A small contrastive audio-text model, trained from scratch.
Training: soap at rate 0.00095, 8400 steps, batches of 128.
Data: trained on notes from a synthesiser with random patches, 78125 training examples.
Rows from block 2 of the audio encoder of a small contrastive audio-text model, named by matrix and row number. Rows with one number belong to one neuron. Each number is 500 + 50 x the weight over its row's rms, rounded and kept within 0 to 999. All counts start at 0. Numbers have three digits each. After the name is the row's rms in percent of the matrix's.
After each neuron's rows are labels from the 100 clips, of 14976, where the neuron reaches its highest value: "responds to" is what is common among them. Only what is clearly more common there than usual is listed. The data: notes from a synthesiser with random patches. In brackets: how many of the 100.
# fc1: MLP up (encoder.blocks.2.mlp.fc1.weight, 192x96), inputs 0-95
# fc2: MLP down (encoder.blocks.2.mlp.fc2.weight, 96x192, transposed), outputs 0-95

fc1.46 106:476414536436570452452506503508462488563431443476515437505490464539516455497535562471470529564551463398578549495423542566636509484501453499418404462519401515587585500498488559475455466504516502542556534424491545488469477539461426605475523506627525512482408473436489490546474496478538450464
fc2.46 098:584509489445482572584447481442486528453539508479421530473497556448505411577479513523406459503481507553474605509488417469527539564494490437573495595543511588522457560506506458473466504476418555560420406409549492511509478454524506552414466546544445544493520501489410476526491387416489507575
responds to: filter wobble (94); low-pass (70)

fc1.90 093:461462376471501455435574585490608557466483456508410562577501400566519454513546482477471544459560497429512567559506487518495498527451548538457449485507426486551619568510442554490538488451554425512457544507508432504488582466518477500532468402478485581475585534466472436458527518457479445416
fc2.90 078:607470558538502553510520445465535496520444498449534489564575568446553518367438494440478555524486503602603416511514488558452470398443543498550513521548596531476556429517512493544465477582449508493467554479552480410507480517450442428438500583520541459484481468459463550614564486502531476520
responds to: drive (61); detuned saws (27)

fc1.21 092:444569471509456420454581463485550544428483500441494467469507523459473549544575547463587566463473484521552633482505592452459579469414431503559526478538569490497545463518470427459536530471532582613422541509466477502522537575515492468439484558532497469608515490434450483485489519457494421392
fc2.21 098:510501402512552533571578568447509562497460544550540558559464632422517413445511573541513497501584514461545445523561552507466418474468567563583475477472473457484536554482519608521503496421474522442433534405423463472510511519508547551486449592464572525536519528389519485498493488554517545522
responds to: bass register (51); harmonic FM (33)

fc1.136 105:456440442563432473499474474582524497601513406465471462553565443408486471406506579586505455577531510438384547534479515444455498489544464516558504468571469535551528604545501353429520537485477517515533593482533446484499465527563479576515458463429568470513540521502491529474516464452451520531
fc2.136 103:516543496452468587567575437450441509452466453678555560457519517529438486618476477518468464507481451559503410554477481550511487483497476533591586470470416470522473540538483576526471455490456460432524424484509565463519479583513474473494479531608515447503452455529502541484470621467504503573
responds to: bass register (68); narrow pulse (48)

fc1.30 091:500470460494549505499457511509527536523530554446494484504412463457457487445450569517473507565402431475499516557425468555560548496493514498576534421457496462509397539418459444454430501589567559480377436530523518530412528490449526537396518559540560468528574630459568548524501568496489554472
fc2.30 097:460441459584441548607456435538456461547498511486578575574541542438589532509473518399469454511539531543553548388542491537591435501472475474520569477461512502443527517545548563506440556540433454529620544466511535499484570501609476453543536465453547492469431473486454482508524434550582501526
responds to: swell (65); bass register (48)

fc1.123 089:468570546424433505523485493540613377442512557477501463572551518526454522492450523454506560470513473488479463514493449566562520455504622471513532573533452449529604519491487456447514531566423578398472454440470454521448518555511421475540430540542471475480524503423465483511596363482528501519
fc2.123 099:579429488443564503503439457523569587600483455447461542507527533449464537484510469456537537478454558446468515471425519479414463443616430429578434462465509535578545388519535439507502509534494417472465509515617527513493537472537579466512541532420533500517556432557570439531438465534456500447
responds to: noise (60)

fc1.3 090:535484450477463470565534465398440496560432545516457427531451458502583531457496482407465513469555551497394548510500440412431495531513448513501484501570519512532522539583541561503553498459513547477440580584467493554419416447495580539576525618509519498524520473485478561547458532616420494441
fc2.3 097:476513462522496537474515497548538548575554455389514408510583458494406447438570486494533515502546523438548453465524456479464561557454494442510423528488527470513542533460458434471515539496532398524428455484507502533435607439498472474578488631402486516584547513612532516450569534521432557479
responds to: vibrato (62); square (33)

fc1.130 087:502462572555468456582569515427425588483483578498478460448470480428499475461499487554547495504447470487535514580549550449479506546572577601437469486496429579539509514502490486493484419465433466447496574530442515468596399453507597436478555492548543492580398475479463456534582513506529441575
fc2.130 080:485490526539451554497420525509494470494512470464583520458538383546478501509485445409416537425487404464475451451434500562456523502627414475539512553572510446413393539494540451575524487506441436537517547479545389560493502500492591451484486521482516442566537563462476499525423480521541590532
responds to: narrow pulse (33)

fc1.119 098:542477525503510498454524483551508529503559499592472508441522456550516476539469531521483525524457556557531465599440517471543478488521515483434483467505522521530609485538384501517473424477572510469517487619542473543475472588428393486633437411562541408573557498456552557593527418442544523495
fc2.119 099:492552502482496487559445527503481570493492508442431564505499484489509419443469443447500524523580466440471552535472545433567477449446472528494406443480589578455475518474572459465437520513491512395479432537564565604492406404522612527459544565491570560544416459533453506480588505507513582526
responds to: filter wobble (50); low-pass (44); resonance (41)

fc1.15 106:434457434547528510474545465470572574517520506419515510527477538497439568526503585457487520509402544408575427610465465514529562528470507465445442559448477484536571506481498448516580452568464491545556560542586498540438574498520506530566425416410494507446475480484533614461463407485489452450
fc2.15 109:569464473551582489488413515542500461554436555580558438530569474600494574586564517583477592495480562529560439448471503462529409453429425440455590479572486434473471513498527566519416469466501460551561545471416428474563459505537470545526508497541550477497582511524585465488495546483489489454
responds to: bass register (79); harmonic FM (45)

fc1.146 092:524446426524446494435589477457535508469468537490406462531514491468521515539536492527569557532467587492404503498541476461535504475582517610483460544395488480457525517450510472505562526466488466459525554471421517485582501405510479380571445418498450488478431413502566470400514476415541584575
fc2.146 087:430523620478476505572451531514515581599457474542537467523426487533432523468476594439486533500465427436389507484456472498592481574474508504583499556489483523502531485462511504440517523473421540574504517520499443483451470630457473490510566450460511443384452551458519539403478510434474404471
responds to: glide (82)

fc1.48 128:469555460533502523484527501584512477448567576503457504546503398504433401531590485576541422516408531481490538443490490580524449464514499456520410611508507467475411450463534535471494446502460482525559528450458581470561520530454425573394495501508464451606435562439559457511516521477496597493
fc2.48 118:469548539491536534508426583487509579530439547523539542513447506512569597540436546535489546520548430423548461431579433603510474532489452574552547431524423555432447460524448560544615539489603533439493458546513454522511522440485502556482439532579474524480500429520476506524437464459612476493
responds to: pluck (96); pitch class: G# (33)

fc1.133 091:608472491478485542376596473492537538425519520457413567530428444451476455502439455463473471470534465504507518554497504494455447565566517550465557536518518530441422516458501481540454577455437550554532537440490595553395470524564474588478543483552613498446574485529519534433571442565531521503
fc2.133 088:484502535506473574540432460407512453465444541452535520446452562489476487440480538571550411524575561544541542526519539421461552441552532542470554528446555533563557539519462484451481585486419470385461458441420446465537562543595389475484505508418491451546469423430466553513473454550517482452
responds to: tremolo (76)

fc1.13 093:506587526528534485411550521605585520415470518508499479560525442539433566431547597519530523525467522486417520419451494564524536514451483524461499540487467577472499426482490517485546565542477475555492406437550440389435413415529482494534590493493568385560454528459456450542528503470501521460
fc2.13 091:524518550488478431507441473548389538551534472508530477461499521489604503466512487477511545490533402546549465510591464519571587494501501494446437463443470381618479572462458515531432553492544549582535477509522508476578439507478476529601551449577531528469424539532546590437491529560463594442
responds to: swell (61); tremolo (50); filter wobble (41)

fc1.131 092:465517426480468435596560523504485426488450462568554520519537481443395455431489572454435474566551541418501497542496501438459520520470525500581531468459544402561445562593593469446405476465497453458476521420502574535555448495438518545492539582557506431474563553541427508514550506475569530462
fc2.131 096:480523497578456465496407486467453466464593469526449474420504540474491576601564480507501486523396414469472519459421460444463492541615487487539459438480435589588454438552526490482418494493560515544520547543491534497490614555427489515569476517444454593581491483475498512570435505547534435535
responds to: pad (59)

fc1.178 105:567508560400429564376487424472488490433515593549516517434508505584515487558456540445534542496494555459446508493595556498516472538591437437452569470557568547494553472511424557478508469514478450511559558445424492485494503515495523581554466426544504514576605489435462470509410447552535486541
fc2.178 107:534494542516497459563509552555550567472575428474529534538478459568499526543555480506556518476477501543563461517540551455491548544557589497523421413517405506478476558527561457589551523458532595454441478460497545478541500513499571438472425608534402500452401561528403448559535476534615488479
responds to: narrow pulse (25)

fc1.161 093:443479457558484472551501530472453480455538489462607543419481487490523475507480446424436564507573550406452511437544508498460567436468432461586461496510499471590570523517589522472541400527491488483588616465536590587541498442511496584524472496520544568503539616457468573478490544556516487545
fc2.161 094:521458578485390511531494492494557491622381469500425456549584381530565504516459446585551468482456462629564536468516447500533460527530433518438526502483534516455513529458439506592498410488538456531460517432507530500567533572536539517488582538482425482449474486612509534548535480476488494487
responds to: drive (59); hard sync (54); tremolo (51)

fc1.182 098:493532484508570451522445454507521526463580461480472516523623620514452517449573620528554569426429519399512545455461515576499501528591529485465526484571488590581468557507513571482498581440458521490501479441538411501508516451515463577451437508490481465464471445537471440576500501433402490505
fc2.182 110:493521505550408529521461548537511509565418450552510569550496505440536480383426535500521540519582518519552415523451552438519465505534493510478478498504503474529471521492586495526557523436493474452588411489439536405480511572492455426531594622477576429582538489473562482485480529393423465430
responds to: noise (70)

fc1.16 088:556463453527484521534566474423396533414587498492477498584469553477515566544471476488505469532572534447485450478465400479543547466426496492403505499430543506442500451547538427555508425432526493484525497503443494577558524535534477553449589548601421527460447535511465396458468461509497375441
fc2.16 084:508495496445505487497625440455469488539502479581394531419475448436433500456482458529513528589414531498432528443428463527513580471469523456540499512529547418542482571457337555466470467475553513493484440461532520566483582514383501527494487432524471503596507498555490521561471499453575572476
responds to: swell (97)

fc1.147 089:510437560467439482509584446610521491437483528465473483456479539408437495473465583423547503540391449517438510450534504431497479513467492534549577466569453470494476535439471537538463523539507445495530473452573570592545529511444503492455514495510410451511596577414551507455529604572481593434
fc2.147 101:482537463459562471521415511423453467505510459488530533529514604472514490559464552460480485551486535539463469480431440579464429471396452453490466516439574527529449550473550543439536518486585594554380527450416502467544529527477553513531513555362510494493395491594513517566463406485475457532
responds to: drive (58)

fc1.33 080:566486458542390432567434423569519440480452562538466535505445452587485406498506501554506517482442582523485441499530506565502455510488566425475504409550558506505485524486621443438565471527560512578455482480450476438467412443551438497511516513574502493525468516385508582445549496473567518440
fc2.33 084:399544408512609480544524570431521468519469435505571513500479542458484574467372518539529453519559505552439573553543491448524591535502444440371443540426489458557539532495508526458417440503497492468555501471468505405588479524510513519463543477407507474466535484516559426483426498480456483568
responds to: pad (64); bass register (46); oscillator: narrow pulse (27)

fc1.4 105:525459537438516544527530529424480423565555460502490486561438500473498444552494497540562421568522383464515428558440565467585562454482483503414489527519526484589526495474477465444452494531563382554532594473466476592486488432488494462534570576585473510565533534495468457497586472388490440482
fc2.4 117:483442532578432433542420439422476511470507425506473485465539510427510548399444489562395571408575455510513582599536520497470518445471450554451516511558455543500506531504619575516463565481439551588400431469553426532518478481505558471471468473490502446476448516443533463461461539539536518476
responds to: filter wobble (82); low-pass (75)

fc1.188 103:443567508525641520596445555489532493388477504468508566509378475456502518550522519548542387528401501465570459472521429491489492486544496508566529506521590462485458547461497448485523410577453417541577563501438517480438549514522522430490488441400523471511512551568447543537445471469514490538
fc2.188 092:622449429557404514485569474368441497579596512466517443489540558592468538616575590487561494522491527424469507392494528512497472593495505447492468461501500447503474430524482481450467531532430477467419483535504457519492542489479548430423470537464544473451441482447519458486485490568469564508
responds to: inharmonic FM (59)

fc1.14 105:530493480423479527413564504435557569445500498430525479539629429506456528404538471557486483419479511455465546523549573540435464469505436493471507518492484566492457411561467502502529454482541493482601574503447452540555538578402489598575500517488452498566486455442505569519550545444570601487
fc2.14 111:456447542451579384561503510437458512455492524462561470563472527488419506573513511543585558501507435462439533466436488474396486459641537452538570476456552478412461502434505486475516458473503538594537599513483567561541601472511418507462516476512523588494447506469470530457462508526483517397
responds to: triangle (37); square (26)

fc1.17 102:581479432510435516482552554512528451507486488606492430539551417454507423442502541554514450429522388553487557468445539407474439501532513525462480533559450510518473488569523545411541471560559458466513527493474545457594470443445479605513464591484555455498436415444474521391496551540505556451
fc2.17 101:422492436561547579481538507536550480519535447436533454479591465611373474477444440468492463587492507422441567479538557464480501524532523511568533526528596563517493436425482432529469515525413477593472418456505549433553478475511561530544491429528546497459614503478472501454525471507399513529
responds to: triangle (34)

fc1.190 099:499458464459521504535555542425552506468463556608403520484528492414563412523506568489526534566552547494456454496544470386534436456432481487518446478541429533496546444409596501503569541527479463392509510530426540559565548529417520404521432506450566469475477444495487453531453452513424458527
fc2.190 098:508493512515501565386544448513489525482552466553551541504429511445553347435491539458491420460453517464492549514627494516433496530462481556517499465519513508594423552488562465594540498436447513508443478472558592471496528477524553448542456475555553535451484526444504459653415522557502503529
responds to: pad (85)

fc1.44 095:493553534572478491484489510566466491556490515449505573519467460551430453480539494538453515362507466534487492462501545570536521613548472431525545500417483480390470491508569456527579444511470531430428444466429473528439415406464518439542430429499464549439497453607572515510565590480525454496
fc2.44 087:413506523476509470525485392526502453462393549510467429522533457501563487458566506481504563566533435445438531539575511466448495435493478581505446507512417516541535498487607558457432511507447477535389524493497514455455529570639549460464473451442499565491478514435397468530497476450591448579
responds to: pluck (69); narrow pulse (40)

fc1.83 106:499558407591557447465562540587546444464556447593472560456594508479540544479426460515460469464478493549456573540569490563512555488456447454541484461524495555478537530488465501485445540484513447558521564493503414517481465526547433522457562371433508538441503546446446533519502536394534621449
fc2.83 101:593465563494430484437448479472512505512530524431538505496441508495552432461508497477500495522455480572545491433494484484570434518525478468503466575454561462494464510487501542575485517471457559451584385483475455563485402433514533516402568637604629446460519527506513466461564559406494456551
responds to: noise (58); notch (47)

fc1.0 108:520560554433466581452506517557538564377496533422493486466528498524494508470531528579590516469496537413511422461534432540555524483526448600545480404427480563465510520435473430561412440448562547560503464535473429525480421515412518474496598509501448524458414431483507480478522447451544438492
fc2.0 111:426458536537443488518461439611529494543544467573462533453460424536529475466451512576490391567457537515441506453530414455516523514531453430407547553496489423496469478546513617545532512582486557514506508463556417441501496522548401454601492543479456472538513512547594476518514597499598495496
responds to: triangle (53); swell (51); vibrato (48)

fc1.74 106:529582529461517475495483504485526473473534504452397511550451496491478577378495443531530468439452487512557587538576429491563535488559462376400454495529505564485470458595505435649538505570479466530609467489490496512449514467558483592529444520529556549427517483478537530468427478478453513459
fc2.74 085:460578470465519499546469557497512458481483514573589581528501537483527526580510425464525552583544570519478477538492568515502444592438486500534558517451489389548538575448619453415528489487440536426408470529499479476443525531459462440506556425382407513453526600485479482536453457524457518479
responds to: swell (65); tremolo (62); vibrato (52); glide (45)

fc1.54 102:457460533501414510519518470501431473426407441542435483569540479525450513439527429486442571523608540561497528560572449517513481475609485556487499397503454449444622468558441512513554466541441529393482515429522553482521420486492507519620552519491413510535459524503511469573466443506475520459
fc2.54 104:621522453452500470495353571492420474567582433610506565517432476423554544491542565485466470459483439493557562505413560454531606485448538463452456539466454509449465488586499553500517491535494515533424432542432536430433464502447493473541495551482459497479427479543532529478498532504476518588
responds to: harmonic FM (30); oscillator: ring modulation (26)

fc1.102 106:403483447539541531529534557487534469551396464493562548527468473465545500400490528452506495476420390514442556470512451474579429535463509474436471551530463454477487458498455463410471478525552500521557510459552447526575554552596559481554425603509489445479391561527459554451588440461499568464
fc2.102 092:544475459505567543483445494561467470486486490571569528389465524445488557530502403502504519492489525532557472607605529548453494571519465448487621449447507437475506516507534483443555496478565568394615478543507527449407502540409455520555425456492427530447473478439464455507507603510504454527
responds to: tremolo (69); filter wobble (46); triangle (28)

fc1.65 104:427484524457536473521496557375543545510435581434438556549474517554494426520537505464528593422422575538579538456496521587436483569484438514470471539522476530521526553572469463490535572546579449437454541475501457526547519551587569542528533471464541538463466393503503414499463404469447457534
fc2.65 098:511521545472509437543483474456583485425490534478472562548440546517525569468569437504632495467499445522485630471371529440539561519497513527516491437438422487522507573522562524477465429471522571435518518452527471552477526612550504464516640521517576521516505451445543448525500587505487554462
responds to: pitch class: A (57); pitch class: A# (28)

fc1.32 092:568536468471391447441551550451452473550507510566617477592550543556403464521529535532501487516429401506522460539534454457589519503440509582468549433502488502493516528507372443498489496517585520477475537522458524479516570483550517507470543546410548524434619470464470527512399504491488553580
fc2.32 097:506435484559495575547463454501548514485518445526468509536479365514487507485536433483528514390456550405563464453501565573489532475402470533429447367545508604502448533514496562588498463535522503544482532523504539493464461535436511503539437534541511441582543416574446433484553440440526479422
responds to: drive (92); narrow pulse (54)

fc1.153 103:480429542489463538536550501392575579444552435520392453453524446555451510521489570464506521466545513517469550522521470454460492510547562470454478489460480445472484455502549606450473527585481501550475528396444431536546399488537606511553422449551530475520590455544565578468418534497567535546
fc2.153 101:575516453499491470438569532493460507573577505409543414450507457556498416400506557553528506416480521525368569542413491519551427517416451510506438553460606521482547520484484492456434469515513494448440523459477511539466481485421436531524488476581546454457410496421438483549588463509481459489
responds to: glide (77); pluck (63)

fc1.89 091:394397475443554526501577523451525544537402532518481430416462566426444520431421498411515493483437513384545519518545436453503552430536451478529440412479473515523461462523472445537551559556525503517398496562504588523489487512461438557443518520511488543469519524457603400510523477445510522517
fc2.89 090:503487417508529511557488486555503501532514484483496480578434480373482445551574461565482492459526501546508537497415490477532511456471378576537501454523526496465417471452547525413448471502419583407587451494540463552466436446479521440460562470456482583414444530571461462514445482430532401574
responds to: pad (50)

fc1.158 100:460415462502510446497420498624571397567453487551569470484495443422529495546474568586488496520479476558475451459495464481516574506470525510510489531511504503492515548514536419568403562439509491627595479446534536624521504441504563472568494536468562493595524477521551553537528420514470557458
fc2.158 094:482464430515548496575565509467534506379525557516456587495493452625524509602516460545532439574526528533487453392527515504572520471530549604539570507456575557535577503493548538527501484507530565384519518547561596433517523516503505463479523552527461480475386491559567528519474588509473496485
responds to: inharmonic FM (62)

fc1.142 098:567440490446488426600548497484477473489523536431556443522494527487443500538517476462542523532522560536550558482477509562402504486412533567511561514506493439438573490562610556490495432492476499508522480480456428406528454492432497475506362382573460398477499576458520571488490500553492400537
fc2.142 097:421566477482421513485463578417489559500485485604577450515534452462521510562518469545600486424435461418613447490507498515558474525458558496512463430536453419529515529509538434539517450543449543473483449545573542534587543562474497518469500540498554521412421613549438532482525481559546515584
responds to: glide (52)

fc1.91 097:467491559498530439397422470545418487480526530410511522509467494463482493546512562465455445533472527425440470556553521535486561462550530600505569442497588481420554510476529467533528530469474623462488525498493579571480644608460457499514506435523565518562463460446487477516505486382515458572
fc2.91 109:435476535440508497443414454474571554597451551478475457496564451480384501425479494445484469516508434589546509552348468551472530555526599565450491494542434452483524469475582527478498501465463493587372543583487510519512480492509506517419463549540544526496555471534476520509537565430471553440
responds to: swell (51); triangle (28); square (28)

fc1.45 105:558516511520442518507528492520550638446555516507485433475518404477502526466492494542561526435516443483472411527490596410517488433569493542375505488471505469413528461530564539485496486506555435421435562612473501533554440508494466512587454576496552529549453471538555615454564478508427518522
fc2.45 112:529507452558552433529419508537463450518526549442542520496536449522523557603550517542474547533506480542405438439470529489521502486572502482404461539517520544486527443560520479486454502500471528711485602536464445460434450430573474466461480505498579531435545488430536509559480551494552593544
responds to: vibrato (52); triangle (48); pitch class: G# (38); square (32)

fc1.68 090:493381503553426510561464566572523474556605425436522504506522573481522477441607471466520532458508431555436461543443455581488471551435510475511454470487621449507566523469484455487522512521452538462494577538519575471512458516543466496575531547591431454559622463533446542536501529450527434470
fc2.68 084:415482509404511513520487575408478495506526553537482542442395470476394517551541538483458547385517527486604590490499483475527607461504474552523486489457531525448481484570577578528398476509508422550520446520527440438463478510545498503453502458448514529482405413499481431428526516467486581583
responds to: pluck (89); triangle (28)

fc1.73 095:564606483554480550558435567434540443473447482490378536550525495549469481536443489530467480457515511455472491451426469571522478423542541496563585513543482483442493415437458544404453503397418433515544475499450455486473511478413496569471444483547510506535521490473570541394603500500465581548
fc2.73 097:411533499498405424545508394492558434496598473574450551506484529562433509427536462452517591500456506501501494524494478463482486566506542467478452471500506437533478506553596523435417455464562557436421544578552477497536604479484543539559457493443538537531517437526497504535543585548509522354
responds to: noise (70); band-pass (47); resonance (35)

fc1.115 106:579577463527543578513407464422552406461580497494396583527515483446467408484464541484508446469472515376448492499546505527506540490575430558632424531533510593456540523470559452509530542502528450477529480526534503506545453525465444527533488449509567574462440465537489516490498523420497398448
fc2.115 102:485523486546427501462592509536490528441521519548379441516553529551514552434559613529442523412543467549526426506457442468492550509512553502393543454484550523555543443465520427496534440459486521397489426496452478554524451476592530563593498615470491502528539434539485573580520443502534468515
responds to: noise (81); tremolo (55)

fc1.105 085:486517483471477541528395520553455575506509415539523491415533511445479449488461547513472445512429514502544472506557513431453459569526542485599498529429532548544449499540536507597483510517584532603481540560427617437362516516436493443597542407435490457463511500488429533540459482453491463545
fc2.105 090:421409522459466494525571490445550460524457580453458512512431564467560520507495515469550614519545533474508559559526510492460582437604510539524447549451446520627496484494599551482500504413469506515401474484493586561557539569457550544419547541487572485575528432555543544526511493455558525468
responds to: swell (61); bass register (46)

fc1.40 102:530571524433494501452560485545450484492526457470514515536606457475461571506551490513526480549572495475588437388594526473507556547545511475443495491519526520521514492564576533421466460422468465542546459545540509458550469442482411546425372572526540436545491489489506468527570424432635555536
fc2.40 089:415469401492463525496481469438606477478505528474548417520545558476577424603408541522502462538474517504474517485373431468472457439482499545525424567565497423534503470491456510480492499573424565529560501497509423583389554547497517468527514406548460491450579549584532518477441474491504540519
responds to: vibrato (58)

fc1.143 090:533468443465507490515594474510497439536465443463494571489432536506450488524483442511474495523494501582404629496576489398628486451578520470468521528583437576526529540562531524489508463510446551473464504561572482509469501535547544474514487618525437454563584561447587558429512402472500510514
fc2.143 102:512488576573430420558436412517490579520472507536523469516487542454508539433413434474546506501543500436536519546406468448428507615424559561513494454487551430499545549495606555488455454487496564522502505507502509470483449584456465556532485402424476460521465575482553524410511569540429438433
responds to: bass register (50); filter wobble (43)

fc1.37 096:566531534529448420525598548536492476525509604552567491558538478493616457506567398499554466458454461456517428459554440509528420529505360514475449441480585538523478485508478469475518502538439503557509492560390471431566537516460468544502489472479523421516570599490568485499454507478450581541
fc2.37 114:478469555531541634531563453573546581368576445535471522475488446495424479437469499478508513452559448479454419525574496575527477456404603527533476438520492526593546509458494512566489490508476487405559549504461468472470513471525506601458441554459543498489570446465495499578551504491565434453
responds to: vibrato (52); triangle (34)

fc1.67 109:407463458402464485460516513505440539458496500488505621476555503515407461587533502493616554516457546543477518485470469554509440496514458444559483507413448457548532404487449506471545458430462498558564502464563496438504406552511518494443549464497424459576504537526486536547545505592440433367
fc2.67 094:532590460531587523539561541570502484509445458426572466523447446550496574431543442472473468419505463439477472471483550482485581455569511490503403508434500566577489526466611419543523496453485486521436421496460474544573513440468567485448461515525561477402490561525549520478562566475397497592
responds to: pluck (74); vibrato (50)

fc1.113 099:472534453517544489579451507474551578487493489451584566485512561553463448497512488491538465482498531503466452556435429506496557593485497482555483471515590417495533548635508442583498454476485575385469500424468543576502542433385451521529652478513485512462519487556552568492525461555526451530
fc2.113 096:461473427546447590460581509497442464483547502513433556452605465499413525450488504499438457517463578465497460538530559509564476407494547491608495548513447557466599443506404564506545493547491451589526556524498478486491526547607532573464504523457553488495498573418465557401492550531455539434
responds to: pluck (65); tremolo (56); filter wobble (43)

fc1.144 112:611464481459497403476584442472526417501459478465573475544523528527442519514537409452423447453403474469457580509408440564505589485558482487475438456477556567552492479530493426562477462545531594540544506516495551497561472557559502487449561572526446467540448519462458429438468414561482469544
fc2.144 088:449584516551432539515503466518478453453536508460472463594472456471472503504457548528597482610554428499376503500502471604561472526518581479401574582525401460527448517418463465544534462421506481460502403541518474494533555501495586444481475388491551443464512515477473555575474502499450481522
responds to: bass register (52)

fc1.184 092:506473407450531473480558552475443558425453458428572463530509454488558478483435565516550557555458471583483490575546558627407493522447510535501524373528519536573533454580527528567519487471478505475454513590492466425501545530403516524550396568519463589534462477523541582552505507496495500475
fc2.184 096:486518490555462470470500617519536532522515464565546476476516529404396506543578533545481566482510538477423538486430458462412481481469498518528489535552522397474506599441470513415466504546618461545575433462453507497504500546542446509547519485504575549570535428414458501410561585461426569474
responds to: filter wobble (45)

fc1.100 105:467517537405499470490475544489485516484600446583480508581442504392510515514471479568565467518519455471419455501514493520521602528487531456404487470509569442528476430568563452472511551489416523480614551540507465543477538634486620437517512449573523540511431544508403523475513522582535522495
fc2.100 106:493508516484444544460540522568477451549439461479490442448530416542587525420461530504517539424476533581559555487508561625507480491469446539514471406465460491581553479497494562567468433434621468510495413527579508501562441455433459406432503521575431469493594482517531522434523516551531458533
responds to: swell (59)

fc1.35 100:489581617449430524505517422520573468489448487483436498554430541538449467429523459498479536506432516554514483554534508453509475521391578495506436563554470534480502487459522447534486559536469562373510422551507432494522435596442562443602511470558478578445558393509551477513501478535481440546
fc2.35 092:522468461538456433476595523473474518468548551533453543531586527478575511451512573568483507457527507434450526510437504503495618516435426567545516535535483466552479557524631626450522529480417510562568496469526547442495526537550470518425649582471415498515503452565516487479566529486475489507
responds to: pitch class: A (31)

fc1.177 111:574540471435467444493573371452571523546473558421482519546448452479474558412487528442567518470573488496535542512577468459471485465430539525555558526515435475527507498514504395561570445496573490502607472478516469490540612475435487451481480509412361500475557557462510434485531556454490503497
fc2.177 113:485498570560512514515555558563504511467437455394561441459512511479597480469506466530497481511470525459522525410385519546602524508458560532517435449481512539440509542435446576514494554537498515582400586438500507451480502440612415585479461486528457532495536440472456522510477367482537513424
responds to: tremolo (63); drive (59); hard sync (48)

fc1.6 095:429493473487448500471462423418520481605494509568520464514613425490424480484569506474413395479509449441563480569541527464441441419536454517424585602515535403503491494444451529506472436539562443553543522420538541487462451536556464497502525494508441556483514414510461463534484574515435440480
fc2.6 111:496447548551512437472528514528448471426482458553515512463405521510487438532480562539510542458512488480466489465450488455454566532462459513579460490451561489576501515548518620400478482441554542422543481493410469428536433495412430456578619499603515498507548567439558562556482430569466433521
responds to: pluck (66); bass register (49); filter: low-pass (43)

fc1.169 105:482439440438546483497470503428572553508481554513575506538457490534539568539514441508522506460515526504573470562576596464447512534458574556521542435467452483419496524544470505482560573485430537517418443461414589536465515511408404494502388411470555455523497586414570498483471572501491568453
fc2.169 116:572429459504392490498479494447449506520511583571421505603526484465463597507476510498486472523524440509515499557492485485608439464470547537568470580454420530568407537543550445542522552447448473372506425596555481476473572548520533527491575581481539435483498499491477558580437514462481460491
responds to: bass register (55); detuned saws (38)

fc1.160 098:520465453549470562509415484561536531466534505563488523453547419488458458554567511502484472594457486490424575487560521474612467523562432500481484578452538411490486440586499502415496460475581537446510484543511476429428548396363480555527534510546520536518563431517575530545396503547512511487
fc2.160 101:436502487561498508483465477502426510606550459532523600457527521588508462404490474520485476472498441542532444538402557463448491542449447444559541531417473488486504406454557513630496517513607479502529497539550452572561428540545448459437455527526545452519522535497559405413507504453571425534
responds to: bass register (66); low-pass (62)